python train.py --dataset="simulated sounds of rotating machines with and without faults" --embed_dim=128 --encoder_patch_size=[64, 2] --text_encoder_causal=true --text_encoder_qk_norm=false --text_encoder_parallel_block=false --text_encoder_inner_norm=false --text_encoder_positions="sincos" --init="torch_default" --beta1=0.9 --beta2=0.98 --eps=1e-08 --lr_schedule="wsd"
Rows from block 3 of the audio encoder, named by matrix and row number. Rows with one number belong to one attention dimension. Each number is 50 + 12 x the weight over the matrix's rms, rounded and kept within 0 to 99. All counts start at 0.
# v: attention value (encoder.blocks.3.attn.v.weight, 256x256), inputs 192-255
# proj: attention output (encoder.blocks.3.attn.proj.weight, 256x256, transposed), outputs 192-255
v.132:50 37 63 54 49 59 69 49 56 80 34 39 52 34 64 46 61 57 43 57 40 69 36 57 34 23 53 67 58 42 64 62 78 15 82 48 59 34 46 66 35 46 34 24 42 61 54 66 50 19 41 55 29 64 54 75 47 60 03 56 65 23 34 62
proj.132:56 47 26 41 71 52 45 37 54 62 58 43 68 44 36 67 49 62 59 47 34 56 49 35 55 79 47 31 39 37 50 69 56 90 12 46 26 66 52 45 71 61 32 28 65 55 26 53 34 65 42 49 76 54 25 57 30 46 76 51 25 51 48 70
v.133:49 46 50 46 27 53 48 64 34 58 39 45 52 35 71 50 46 63 69 46 55 68 41 41 52 62 46 44 49 46 60 46 41 69 39 61 44 65 48 47 38 61 47 59 38 54 66 45 40 48 36 64 64 54 58 74 59 49 43 43 47 46 61 40
proj.133:59 47 65 65 55 47 65 42 46 46 61 57 38 48 27 29 64 63 42 42 51 50 44 52 47 56 70 34 37 66 37 59 69 45 68 46 54 44 48 51 63 58 47 29 47 54 64 63 62 56 71 36 35 43 48 29 24 48 41 34 58 70 55 42
v.134:53 46 49 61 66 51 77 38 58 53 61 43 39 73 60 48 67 52 54 49 60 43 76 60 47 32 54 58 54 70 45 35 51 25 57 60 51 55 47 40 50 64 27 40 45 48 43 43 44 45 68 58 53 45 45 52 35 49 42 51 52 49 43 76
proj.134:50 55 40 50 49 50 40 50 77 53 43 43 56 42 42 58 45 43 59 44 37 68 52 50 38 49 47 57 53 60 63 54 42 51 47 47 65 57 62 63 48 29 60 72 61 47 47 46 47 53 35 73 59 54 45 54 67 65 47 57 38 52 59 25
v.135:42 60 57 61 46 72 55 39 52 66 58 32 55 67 45 41 44 54 34 41 40 47 48 55 39 36 45 46 48 47 67 54 68 40 61 39 42 30 64 67 38 37 35 29 45 45 53 65 67 37 66 54 30 56 61 67 54 62 13 64 71 24 49 64
proj.135:60 34 24 46 58 52 28 33 37 66 55 48 57 41 51 55 36 45 69 53 47 64 33 24 64 51 47 45 72 22 48 60 49 67 21 64 32 60 68 30 46 51 39 57 58 73 35 56 53 50 38 50 71 59 33 43 55 36 72 47 40 49 44 44
v.136:44 75 54 49 55 85 47 49 53 58 51 43 74 29 48 39 53 60 70 40 59 71 24 43 34 57 33 49 61 37 64 56 64 59 44 36 50 39 54 71 37 40 50 32 40 53 66 53 48 25 45 53 61 55 50 73 51 78 38 40 61 44 32 42
proj.136:45 32 36 63 47 50 44 36 43 56 50 62 35 38 34 48 42 35 34 53 50 41 56 36 73 46 44 30 38 47 35 71 51 66 51 54 42 49 57 34 57 40 49 48 54 57 57 66 60 47 62 39 54 50 49 28 48 38 51 42 48 67 48 57
v.137:45 35 58 37 49 38 35 60 50 42 37 45 63 17 57 45 41 46 55 46 61 62 24 42 33 56 48 38 34 39 47 73 51 51 43 55 62 45 66 46 28 45 50 65 50 47 58 53 43 37 33 61 58 43 56 80 51 51 67 47 39 63 52 21
proj.137:54 42 49 55 60 44 69 63 30 39 57 48 50 51 34 43 48 76 34 43 58 23 56 38 55 72 45 31 34 68 35 55 60 59 66 52 31 22 32 56 67 64 48 34 37 61 62 57 46 66 55 19 43 34 63 29 30 30 33 47 64 58 61 81
v.138:57 30 46 45 56 45 65 39 70 28 76 69 65 67 44 42 73 33 33 33 38 23 74 54 59 41 63 49 44 56 42 42 29 55 28 76 59 41 71 32 69 60 49 58 64 51 56 27 32 68 61 50 62 29 48 33 40 41 72 49 59 69 63 48
proj.138:55 61 56 61 28 42 46 68 46 43 46 31 69 37 64 70 27 55 67 35 73 66 36 56 42 34 43 67 77 63 61 58 30 24 55 53 50 44 47 71 61 16 48 76 43 42 76 45 60 36 56 49 40 50 54 70 72 77 15 48 49 31 43 40
v.139:49 73 35 53 73 70 36 55 59 50 44 50 49 53 40 41 54 52 66 60 58 65 20 49 49 62 34 48 78 48 47 50 63 27 57 26 50 47 29 67 44 40 46 38 31 40 46 64 66 46 52 44 58 46 34 53 47 70 51 50 47 47 42 49
proj.139:36 53 42 29 61 51 47 38 49 49 35 62 53 59 49 53 54 32 40 52 35 42 63 54 65 40 37 44 36 37 49 55 42 83 44 51 38 45 64 45 36 53 50 53 62 44 39 42 41 67 40 58 60 55 59 43 73 29 70 59 59 65 59 47
v.140:58 42 48 55 64 41 68 38 51 42 37 55 40 50 45 53 86 41 50 54 53 63 55 55 50 33 48 58 79 62 40 46 44 26 67 47 61 69 34 50 52 62 45 46 51 54 45 51 48 46 50 56 49 35 41 43 46 54 50 50 36 44 37 56
proj.140:45 65 58 42 56 39 39 46 67 53 35 69 48 58 42 69 44 36 41 52 37 59 56 73 48 59 41 39 27 40 61 55 38 66 38 38 57 51 41 69 52 27 69 55 46 33 55 42 46 66 42 67 53 58 50 75 64 59 47 59 53 42 57 39
v.141:41 68 70 44 35 44 55 59 46 62 26 47 58 44 53 61 38 63 54 61 49 67 15 40 59 55 45 51 73 61 49 62 55 50 56 48 59 54 34 45 32 49 71 60 44 54 48 66 45 24 37 44 52 40 36 62 54 54 39 47 39 37 37 43
proj.141:48 37 45 53 74 57 41 27 44 47 60 69 20 55 37 45 62 45 41 54 54 46 57 64 47 59 45 28 25 30 42 59 51 67 32 52 26 51 40 53 58 82 45 25 47 48 42 58 64 46 57 49 32 62 58 47 35 61 55 45 66 70 57 55
v.142:63 39 49 60 52 63 46 65 30 50 49 51 40 56 74 50 56 49 70 39 57 63 53 55 61 43 48 41 63 63 53 51 32 57 46 47 49 62 39 42 63 57 33 72 41 70 60 50 51 53 43 46 70 57 64 56 52 50 65 50 53 66 45 43
proj.142:45 42 61 69 57 45 67 45 69 50 58 70 46 27 25 48 62 51 49 57 48 66 45 69 35 58 54 32 38 54 57 51 58 47 57 44 57 54 49 61 51 42 46 47 54 29 57 57 42 54 52 52 47 53 54 42 24 60 36 41 57 67 57 37
v.143:51 45 67 42 33 42 55 46 47 61 52 57 37 57 43 58 47 58 43 47 46 41 63 40 56 67 55 52 32 44 38 36 41 85 31 65 49 59 59 36 50 70 70 58 69 39 57 40 48 63 46 43 57 34 46 30 58 46 64 55 58 68 63 44
proj.143:50 60 63 60 43 54 52 47 48 43 42 42 30 76 55 33 53 35 62 50 51 42 65 60 51 40 58 64 50 39 41 38 50 33 52 40 50 52 36 47 52 55 56 51 33 60 53 40 60 28 63 61 24 59 65 60 53 66 46 42 47 50 39 56
v.144:46 49 47 50 30 58 58 47 50 64 53 32 60 35 47 52 44 61 53 50 51 59 40 42 32 49 49 48 27 33 57 49 70 69 62 56 35 36 72 74 40 53 67 18 54 42 66 38 58 38 41 58 40 81 66 55 49 57 18 44 84 32 42 54
proj.144:54 35 42 67 50 63 48 42 35 73 61 36 51 49 67 48 36 52 55 52 61 46 47 16 67 52 69 58 54 45 38 63 61 53 42 49 50 57 65 11 49 49 46 48 53 81 40 67 57 45 70 37 65 51 34 53 38 30 61 43 23 41 38 51
v.145:49 75 49 49 51 67 49 58 48 65 40 44 64 28 42 43 44 70 50 53 50 70 25 46 56 55 33 52 69 51 69 58 75 50 52 38 47 34 46 78 34 32 61 35 40 53 65 60 51 30 38 57 43 57 57 60 56 66 32 52 66 29 36 54
proj.145:56 30 42 49 61 47 41 32 43 58 59 60 40 42 49 50 51 41 40 45 59 46 41 40 57 49 54 30 40 41 31 59 58 61 39 60 42 55 57 37 52 63 33 35 58 49 58 61 49 50 62 32 59 49 38 52 44 37 63 47 44 52 47 43
v.146:42 89 61 60 32 56 47 44 37 69 38 32 43 29 54 51 29 51 54 48 60 56 51 52 51 42 42 49 43 51 78 68 79 41 79 53 44 51 71 59 29 28 43 21 61 48 38 90 71 22 49 66 15 60 79 68 61 60 15 45 62 23 50 65
proj.146:63 21 31 42 62 50 34 30 45 71 42 66 56 35 49 67 29 26 44 45 34 56 52 39 75 68 65 54 52 43 23 69 57 75 52 45 35 37 38 28 57 49 50 25 53 81 50 35 51 58 57 39 85 39 37 43 43 43 81 42 27 55 36 67
v.147:54 59 68 59 43 58 77 49 44 49 47 43 45 78 60 59 65 58 45 41 49 40 73 62 59 36 40 45 78 81 44 45 53 59 43 74 54 59 51 47 40 56 42 42 54 33 47 50 30 37 57 49 49 26 48 57 45 55 42 39 54 41 34 73
proj.147:58 49 52 54 43 37 38 28 58 55 41 65 47 51 43 50 41 41 64 50 54 75 51 64 51 54 47 50 41 33 49 67 50 53 50 48 54 53 31 66 64 41 76 52 53 59 60 37 63 56 48 56 47 57 65 53 83 75 57 53 48 42 66 36
v.148:50 32 47 36 39 30 30 57 45 40 44 57 52 21 64 55 39 46 60 51 55 60 28 36 46 63 61 41 48 37 44 59 35 57 41 41 61 67 50 39 38 57 55 74 52 57 59 56 39 55 35 52 62 36 42 67 52 44 77 54 27 77 67 13
proj.148:48 54 64 56 59 40 73 66 30 27 58 57 35 68 23 38 72 63 31 45 50 28 59 51 49 62 46 37 37 64 44 37 53 53 57 44 41 34 30 61 64 65 47 30 31 49 66 54 58 50 58 31 29 39 61 32 21 38 31 46 79 58 64 70
v.149:40 54 72 51 33 36 61 57 48 55 36 44 52 59 57 63 47 67 46 52 47 55 50 56 49 49 59 62 50 58 53 42 68 50 65 61 43 61 46 62 25 62 53 49 61 28 45 62 57 23 36 43 35 43 40 53 51 72 30 28 57 35 37 47
proj.149:46 48 49 58 60 63 40 22 54 60 46 49 43 63 61 46 41 28 44 54 49 46 70 60 53 63 36 45 31 42 35 60 62 75 46 36 40 56 45 44 61 63 71 33 38 71 37 35 57 64 45 61 62 55 52 63 67 59 67 49 46 52 57 66
v.150:48 39 51 49 71 43 67 47 73 38 58 56 71 38 61 29 76 33 65 57 58 53 40 46 41 33 51 44 67 54 31 54 47 40 46 72 60 46 51 29 45 54 46 61 53 49 48 38 40 49 50 58 79 23 22 63 39 47 57 42 49 55 42 44
proj.150:56 61 61 40 47 33 43 59 47 40 37 54 57 47 32 75 38 55 39 40 43 56 41 66 54 49 41 37 37 59 60 64 29 60 48 43 47 41 39 73 74 25 59 73 44 36 80 50 60 65 45 47 26 60 56 60 57 57 32 50 56 58 53 45
v.151:47 47 37 60 57 35 34 79 43 36 67 46 61 58 56 48 44 34 52 50 56 41 63 55 66 58 43 38 50 65 36 51 44 67 58 71 35 58 58 27 54 47 38 80 47 43 36 43 74 56 60 45 62 40 41 60 54 41 78 51 54 68 40 47
proj.151:50 37 48 58 56 47 48 57 64 42 42 52 60 30 49 52 34 27 46 70 51 57 38 66 54 51 43 45 52 67 49 37 40 54 78 48 64 39 65 61 35 47 56 69 48 39 69 23 50 69 38 53 50 52 58 57 74 49 43 46 56 66 54 31
v.152:36 43 67 52 50 19 47 65 42 67 51 45 66 50 52 62 36 59 36 62 36 51 38 52 51 43 51 55 44 55 47 74 56 32 72 60 62 37 48 50 28 50 44 62 34 51 46 59 57 33 47 42 30 63 40 61 54 45 37 63 60 26 29 60
proj.152:57 44 34 52 74 69 42 49 56 49 68 29 54 36 58 58 47 55 55 58 61 51 36 32 29 72 37 37 37 41 45 45 55 66 25 52 31 51 55 47 57 86 40 42 52 51 26 51 43 58 38 44 56 50 37 61 41 53 61 58 39 50 50 49
v.153:41 61 36 51 31 32 32 55 42 41 55 47 40 45 49 62 20 50 47 51 61 48 56 49 52 72 59 42 29 39 60 52 28 68 43 37 42 63 42 52 54 42 59 54 46 45 47 61 64 69 48 49 45 59 69 46 56 32 64 45 23 58 65 41
proj.153:44 39 58 46 51 46 62 61 47 45 64 46 44 58 53 32 74 64 51 52 45 37 53 33 38 43 66 57 60 54 43 36 58 27 70 59 66 58 61 32 32 72 43 46 50 52 40 65 48 36 57 44 42 38 43 29 28 40 54 44 57 57 58 51
v.154:50 28 41 43 48 26 25 68 57 48 68 50 58 44 47 44 30 49 46 42 48 35 40 47 44 70 71 53 19 37 49 51 46 57 44 50 56 44 42 50 46 59 51 70 37 51 54 43 50 64 46 44 58 70 45 58 51 40 60 49 48 63 69 39
proj.154:59 47 57 55 52 57 67 58 42 38 70 18 60 56 61 32 59 65 46 38 53 29 47 28 36 45 55 46 61 73 47 37 64 32 67 60 50 54 67 42 47 71 36 48 33 49 38 56 46 52 45 30 47 30 43 39 43 36 41 54 58 47 52 41
v.155:55 57 30 40 54 62 52 34 46 48 39 65 39 27 48 39 66 34 63 48 66 62 54 42 55 49 43 61 48 53 58 47 44 54 51 52 46 68 55 40 52 63 62 44 51 62 59 43 36 69 44 73 70 47 64 53 43 50 61 57 41 53 46 50
proj.155:56 62 71 57 41 27 54 72 61 46 52 71 49 40 37 58 47 53 44 28 46 60 40 47 52 47 77 49 42 71 43 55 27 37 61 42 83 45 49 69 49 20 45 47 53 37 69 50 57 45 81 42 35 41 39 54 39 60 34 51 44 53 43 37
v.156:35 53 64 54 41 35 33 67 33 52 37 42 64 24 68 51 28 48 33 47 48 47 35 38 63 45 53 41 29 50 67 72 58 68 57 72 58 47 74 41 27 38 41 68 53 56 46 61 64 31 31 62 42 50 72 62 59 48 45 55 63 50 43 39
proj.156:66 30 42 64 64 48 58 48 34 54 50 46 52 30 41 47 39 52 55 43 59 40 40 35 50 76 60 26 42 60 31 55 57 57 61 58 35 33 31 46 74 67 42 32 45 48 62 46 42 53 62 33 57 41 42 50 23 42 49 47 42 52 49 76
v.157:46 75 41 52 57 41 42 59 47 55 47 43 48 48 38 55 35 51 51 61 53 44 54 61 50 48 50 53 50 63 50 53 65 25 73 37 36 50 40 59 46 24 40 46 46 43 26 69 64 40 60 38 28 60 35 58 46 50 44 53 38 46 33 65
proj.157:43 46 33 06 56 56 33 41 61 46 43 56 43 63 71 59 44 34 39 74 32 49 56 61 61 53 35 64 65 49 53 36 57 74 41 49 46 49 49 42 31 78 61 51 52 51 34 39 41 63 23 63 70 42 55 51 78 35 78 55 40 42 55 50
v.158:45 56 36 54 52 39 32 52 49 26 61 64 50 66 46 44 43 37 51 49 57 41 46 48 75 86 41 37 48 58 45 46 35 68 20 46 56 47 31 36 72 45 53 74 43 46 50 41 48 80 45 45 83 40 56 27 49 43 88 39 32 60 70 44
proj.158:38 35 69 54 34 44 68 59 47 43 33 46 48 42 60 31 66 54 47 40 62 35 55 56 42 16 50 54 65 59 59 52 44 25 68 71 53 49 68 46 27 47 46 58 47 37 59 49 55 36 54 52 32 49 44 39 44 50 23 41 69 72 54 29
v.159:49 39 58 41 60 50 50 40 57 62 35 64 55 11 48 30 68 41 54 60 49 72 17 42 55 45 41 53 49 35 52 61 47 50 50 62 74 36 63 48 35 53 62 55 45 69 63 45 35 45 39 64 62 46 46 56 51 50 54 61 55 42 50 41
proj.159:63 57 48 52 62 44 44 71 44 55 47 50 49 39 34 58 43 69 44 36 61 36 43 42 52 57 48 34 27 56 53 67 29 62 41 51 31 35 26 57 67 47 41 41 35 40 63 49 42 42 69 22 33 49 37 68 26 44 41 68 46 48 31 54
v.160:35 52 81 41 22 43 59 46 43 56 32 46 51 46 70 67 39 53 31 56 49 42 41 38 49 34 50 43 52 59 51 60 54 67 50 77 63 63 72 44 21 56 57 47 71 31 44 66 37 33 37 62 33 29 51 69 61 50 42 49 42 47 46 48
proj.160:64 43 47 53 52 42 45 44 26 49 47 63 37 58 32 46 45 57 59 42 55 52 51 40 59 64 56 45 39 41 36 51 49 47 52 50 36 42 21 49 79 70 55 38 49 81 63 45 57 43 56 37 37 47 70 52 53 54 47 51 59 47 54 76
v.161:43 52 52 53 43 70 62 36 63 51 58 37 40 52 53 52 65 38 54 42 42 45 65 52 33 17 59 60 43 32 59 48 70 50 74 69 35 48 86 70 43 60 47 00 71 40 57 48 66 38 64 65 13 65 69 54 39 62 15 45 77 39 55 59
proj.161:59 50 41 57 35 51 38 45 42 71 34 56 84 53 65 77 22 43 78 53 40 79 38 29 80 62 67 59 69 43 51 62 34 67 56 30 69 54 41 34 52 09 59 78 64 86 56 35 34 55 49 45 90 38 47 75 61 43 65 45 18 22 41 66
v.162:30 34 56 54 46 20 40 77 44 49 56 37 62 42 55 55 28 46 44 47 53 48 38 53 57 55 51 44 44 63 53 71 51 40 42 48 53 34 45 54 39 45 40 73 36 53 49 54 56 47 55 40 48 64 44 52 50 36 55 44 46 42 54 57
proj.162:62 42 35 49 59 58 51 54 48 41 55 44 42 41 53 46 60 66 40 59 43 40 56 43 29 65 22 39 54 49 49 43 72 52 51 64 40 56 47 41 34 86 39 49 44 43 38 51 36 57 34 40 61 44 49 34 35 47 54 43 54 52 52 42
v.163:54 38 40 46 68 59 48 41 76 40 65 55 76 44 51 38 53 43 59 44 27 37 57 47 43 40 63 52 41 35 31 51 43 57 47 64 26 28 69 44 61 41 58 47 63 52 56 30 32 59 62 45 48 55 20 51 43 48 58 64 62 72 63 39
proj.163:63 57 55 42 43 49 43 65 37 46 52 36 65 57 67 53 33 50 53 52 59 59 23 46 61 29 50 53 91 60 67 39 26 44 47 56 58 62 58 54 65 38 47 83 55 52 52 57 60 41 38 41 51 56 64 55 66 39 38 47 44 42 41 57
v.164:45 36 61 43 49 47 39 56 53 42 59 68 54 61 59 49 37 47 34 42 50 42 49 44 59 63 57 32 49 50 29 52 33 82 14 58 61 57 42 22 41 50 64 80 58 42 47 56 35 57 45 54 80 17 46 62 49 50 88 40 31 73 62 30
proj.164:48 40 61 61 37 36 62 44 20 23 40 50 33 54 29 31 58 53 54 45 60 39 65 64 44 24 45 53 44 62 42 39 52 31 72 73 35 40 42 63 65 66 49 55 47 64 67 46 71 42 58 41 16 52 77 28 56 47 15 31 81 59 63 59
v.165:47 19 64 53 57 37 76 47 62 56 65 47 53 75 52 48 56 41 25 41 39 24 65 55 52 35 63 48 33 61 40 53 42 41 40 63 64 32 64 32 56 63 36 55 55 54 51 32 36 56 58 47 41 52 60 42 39 35 38 51 57 46 58 58
proj.165:59 60 36 67 31 60 39 63 55 62 56 19 58 50 63 68 36 77 76 44 46 65 45 42 33 50 43 58 67 46 59 44 52 44 46 59 49 53 53 54 46 52 40 60 50 52 41 45 47 37 38 57 48 54 49 62 59 69 38 47 48 31 38 44
v.166:56 66 42 48 61 47 33 55 59 33 59 76 44 61 39 52 49 55 51 50 56 41 68 54 65 70 52 46 57 51 51 37 47 58 49 45 44 51 45 30 65 29 57 63 54 49 41 54 57 59 59 35 67 40 48 37 44 49 77 44 36 62 47 57
proj.166:40 42 66 51 41 43 51 56 66 49 37 40 50 40 58 40 40 28 42 46 56 47 50 61 48 33 47 72 47 67 50 50 34 37 72 52 47 31 53 64 43 42 65 55 43 27 53 36 54 50 48 69 45 47 63 59 70 53 40 59 49 52 48 32
v.167:30 69 52 59 49 29 51 71 43 66 49 45 58 38 50 51 35 49 59 62 49 57 48 58 55 41 45 56 56 68 56 67 70 21 77 61 43 39 47 42 36 34 32 52 38 53 34 73 66 29 56 54 34 62 53 56 52 42 28 53 51 32 37 68
proj.167:64 41 31 32 69 65 28 39 67 51 46 42 50 26 61 72 30 39 38 57 42 58 29 52 47 69 45 48 47 49 43 52 43 78 49 42 39 38 48 47 52 69 47 31 58 40 46 37 45 65 32 54 57 40 45 65 44 51 68 58 27 51 46 40
v.168:54 80 32 48 71 51 63 40 45 47 40 54 52 49 37 43 63 51 74 54 67 54 56 56 60 53 41 47 97 85 49 54 45 32 51 42 51 54 34 44 56 33 36 55 47 64 51 63 40 58 59 56 65 23 27 55 50 52 59 60 31 39 39 68
proj.168:45 50 53 27 46 37 36 48 73 42 36 80 35 42 45 63 56 32 31 47 45 67 52 77 48 43 48 44 52 48 51 65 41 47 44 49 61 40 41 68 34 36 67 58 56 22 67 44 57 62 45 61 35 56 51 42 77 67 44 55 54 56 49 17
v.169:37 63 45 54 50 59 40 63 55 68 50 45 75 15 57 36 26 42 63 47 48 59 21 46 55 41 37 36 47 39 64 79 60 51 69 57 47 26 67 45 30 29 53 53 40 56 50 62 58 32 53 68 45 61 49 70 53 54 39 52 62 39 41 48
proj.169:66 29 25 50 64 60 32 50 31 56 52 49 52 18 54 49 27 49 37 60 47 47 31 26 64 57 46 22 53 61 33 59 38 69 55 68 26 36 55 29 56 56 31 45 59 47 47 51 55 55 51 13 59 44 41 46 35 31 53 49 38 60 34 52
v.170:41 52 48 58 43 62 58 57 63 41 61 46 65 61 50 54 52 49 57 45 39 61 40 51 56 43 38 45 58 42 61 47 54 61 53 69 37 31 57 72 45 46 45 25 43 43 53 41 62 39 56 57 50 74 57 38 41 62 25 35 75 27 45 67
proj.170:54 33 36 77 55 74 27 37 45 77 53 41 61 30 73 52 26 43 58 54 62 76 30 16 54 35 57 47 53 40 51 68 46 53 59 49 52 71 64 27 54 22 56 70 67 50 37 56 51 44 59 48 67 50 33 65 42 50 68 56 30 65 41 35
v.171:51 40 49 44 39 51 30 62 53 72 58 54 55 22 54 36 26 67 59 49 47 60 23 40 40 67 51 51 19 27 52 51 53 48 50 31 54 29 55 53 40 42 57 61 35 60 67 40 59 46 39 43 60 73 57 58 58 51 51 47 61 57 65 38
proj.171:46 39 46 59 54 70 64 46 35 48 67 28 50 47 53 29 62 61 36 44 52 23 54 42 48 39 48 43 56 61 43 41 65 50 44 55 34 42 62 27 49 64 28 36 35 53 36 64 45 44 51 32 48 42 51 37 27 24 43 43 48 58 35 57
v.172:42 52 43 58 57 54 77 39 57 56 54 33 55 70 54 46 57 35 44 51 48 52 55 62 40 27 46 51 59 61 50 56 61 27 74 53 48 38 59 67 49 61 40 19 41 34 37 55 74 44 73 43 33 67 61 46 36 46 19 49 59 27 36 72
proj.172:51 46 37 35 60 63 25 46 70 61 50 48 66 49 65 72 31 59 77 61 39 77 35 31 57 48 51 65 45 24 67 45 39 63 35 49 58 73 59 33 37 29 52 62 80 57 29 42 37 56 34 58 64 56 39 57 62 46 70 60 35 49 49 36
v.173:55 34 68 42 28 29 37 59 46 48 48 62 67 47 57 53 54 61 35 37 42 50 50 43 60 66 51 45 24 42 52 44 39 78 35 75 68 52 58 40 42 63 62 70 56 45 64 39 35 54 26 55 69 44 67 45 52 43 64 38 56 58 73 28
proj.173:58 50 65 85 47 54 66 60 31 46 60 33 44 50 51 31 52 70 46 23 74 34 50 38 37 50 63 42 51 65 39 59 62 28 59 51 39 49 43 65 80 58 37 30 24 58 64 61 65 42 73 34 35 36 48 58 36 64 29 47 57 51 50 68
v.174:53 45 59 59 25 35 54 60 21 32 42 42 25 79 57 81 34 51 22 46 48 31 78 52 68 48 51 49 42 70 51 41 41 67 49 63 45 73 52 50 53 61 50 57 66 40 34 64 54 47 40 35 29 39 68 32 58 45 69 47 51 49 59 54
proj.174:42 50 61 56 53 50 52 45 42 40 44 70 54 60 52 46 58 51 76 54 61 60 56 58 41 68 59 63 55 23 40 38 69 38 68 43 54 57 26 58 45 63 57 39 44 64 55 31 34 45 55 62 63 58 58 57 51 66 53 52 55 43 65 57
v.175:33 40 53 54 59 47 53 40 59 54 56 28 45 49 51 60 56 38 36 62 52 54 44 51 28 31 50 55 59 51 50 62 65 04 67 40 64 44 43 69 42 54 35 24 45 49 40 61 61 46 56 50 27 70 50 54 48 52 25 53 53 28 47 68
proj.175:65 52 19 32 56 58 45 57 59 54 44 51 69 68 54 83 52 63 63 56 23 55 56 37 55 72 35 50 52 28 63 43 52 79 30 47 47 69 44 36 34 59 35 57 55 73 17 45 31 70 20 53 83 54 44 41 50 35 69 66 44 36 52 54
v.176:44 59 56 48 50 49 40 53 56 67 33 38 55 33 55 57 28 58 49 65 58 63 32 54 40 38 52 52 51 43 64 66 72 10 69 24 53 47 34 68 33 31 39 40 39 59 36 82 51 24 39 47 30 66 54 71 57 62 33 54 38 36 36 49
proj.176:55 37 26 16 70 49 59 38 38 47 63 60 47 59 48 54 65 68 37 58 30 35 54 44 56 61 33 27 49 43 48 45 67 73 28 47 32 56 42 39 49 90 36 37 64 62 22 60 38 63 28 44 75 46 42 28 38 33 71 39 49 55 63 78
v.177:45 57 51 46 21 47 46 61 45 54 58 43 52 50 40 56 29 57 43 32 52 50 51 49 47 67 57 40 24 44 57 59 44 56 39 47 49 36 65 63 54 35 52 39 45 48 61 50 56 54 49 50 44 76 78 47 58 36 38 44 50 41 64 49
proj.177:50 34 46 59 46 67 55 49 43 65 69 37 41 52 75 41 52 65 54 43 59 37 49 24 45 42 56 63 64 49 34 48 70 29 56 53 51 51 57 19 40 60 40 43 44 68 36 63 50 31 60 36 54 41 39 27 36 44 60 48 40 53 41 43
v.178:48 50 54 56 45 50 50 43 39 69 29 49 32 14 61 53 49 45 57 51 51 70 35 46 49 43 48 58 51 49 62 67 60 35 62 43 57 52 52 50 42 48 52 38 48 83 55 60 55 37 38 73 45 69 80 57 63 53 29 55 57 35 41 54
proj.178:54 54 43 49 59 50 63 45 61 59 60 70 52 34 34 57 63 65 42 41 35 53 52 52 54 73 58 25 38 43 46 54 48 55 34 42 46 48 36 43 54 45 29 33 51 32 49 58 27 48 66 34 59 45 25 53 04 51 60 47 36 56 39 59
v.179:53 11 60 46 49 41 53 49 59 44 68 45 66 55 53 56 55 42 39 34 43 40 64 51 31 37 64 50 22 31 52 52 43 41 49 52 50 45 66 52 63 67 39 43 58 45 62 30 42 42 51 45 36 68 60 50 40 54 46 39 72 47 55 45
proj.179:56 50 43 72 38 57 55 58 37 62 59 32 67 47 60 59 41 72 53 40 51 48 47 36 40 60 39 57 64 58 51 51 68 47 52 40 54 59 54 52 63 39 44 56 50 69 41 67 46 56 45 44 68 39 38 52 38 55 41 39 37 33 58 78
v.180:64 45 57 45 43 42 71 33 60 40 58 67 43 57 30 51 74 42 53 40 44 42 73 48 46 53 55 50 38 47 36 29 33 69 29 58 53 59 55 42 60 63 72 51 70 47 64 27 28 57 55 57 68 38 37 20 43 45 63 45 51 61 56 45
proj.180:43 75 73 67 28 51 47 64 55 58 37 38 46 66 63 62 49 38 48 36 55 46 61 72 45 26 51 76 57 55 52 48 35 20 56 37 72 55 43 59 52 29 62 64 40 46 69 55 72 27 70 59 31 60 57 73 50 78 39 47 47 36 32 35
v.181:62 46 70 56 50 65 78 25 57 46 49 59 47 82 58 46 74 59 32 35 45 39 70 48 61 36 46 54 60 63 40 34 47 60 30 65 64 58 58 44 54 71 43 42 61 42 51 45 29 45 54 49 55 20 58 55 44 59 49 52 61 55 48 58
proj.181:45 55 50 70 33 44 44 44 49 56 33 63 45 50 31 54 44 48 68 33 63 69 57 55 50 54 51 55 46 41 54 66 42 45 42 44 45 50 39 70 74 30 57 60 49 58 69 44 59 44 63 74 42 66 57 53 67 79 38 49 54 50 62 59
v.182:65 23 68 47 34 59 47 36 38 41 50 56 24 58 62 67 50 43 33 47 40 34 77 44 50 32 72 54 26 33 43 42 38 72 45 53 33 67 70 40 66 70 62 48 78 50 42 55 57 53 52 47 26 54 78 42 54 46 68 54 54 73 60 37
proj.182:48 64 57 63 44 50 53 55 44 43 53 57 58 61 38 50 50 60 80 52 44 62 57 55 52 63 61 67 62 41 48 34 47 30 59 46 58 58 24 56 61 46 46 49 56 70 52 48 38 29 52 60 57 51 57 56 37 55 47 37 51 35 55 85
v.183:38 38 49 40 47 39 54 56 45 59 45 52 58 20 57 48 44 43 56 50 48 40 48 48 38 60 59 58 34 36 35 53 43 44 54 57 60 58 56 31 42 65 55 73 57 64 52 35 27 45 43 60 49 53 39 68 52 45 51 56 48 58 58 45
proj.183:60 63 57 56 49 52 50 63 42 35 55 42 35 54 43 55 48 61 38 46 53 43 50 57 42 57 51 46 55 76 40 35 54 49 45 44 49 31 21 56 67 66 36 39 29 46 58 56 60 51 51 40 30 42 55 47 44 54 32 49 51 34 40 63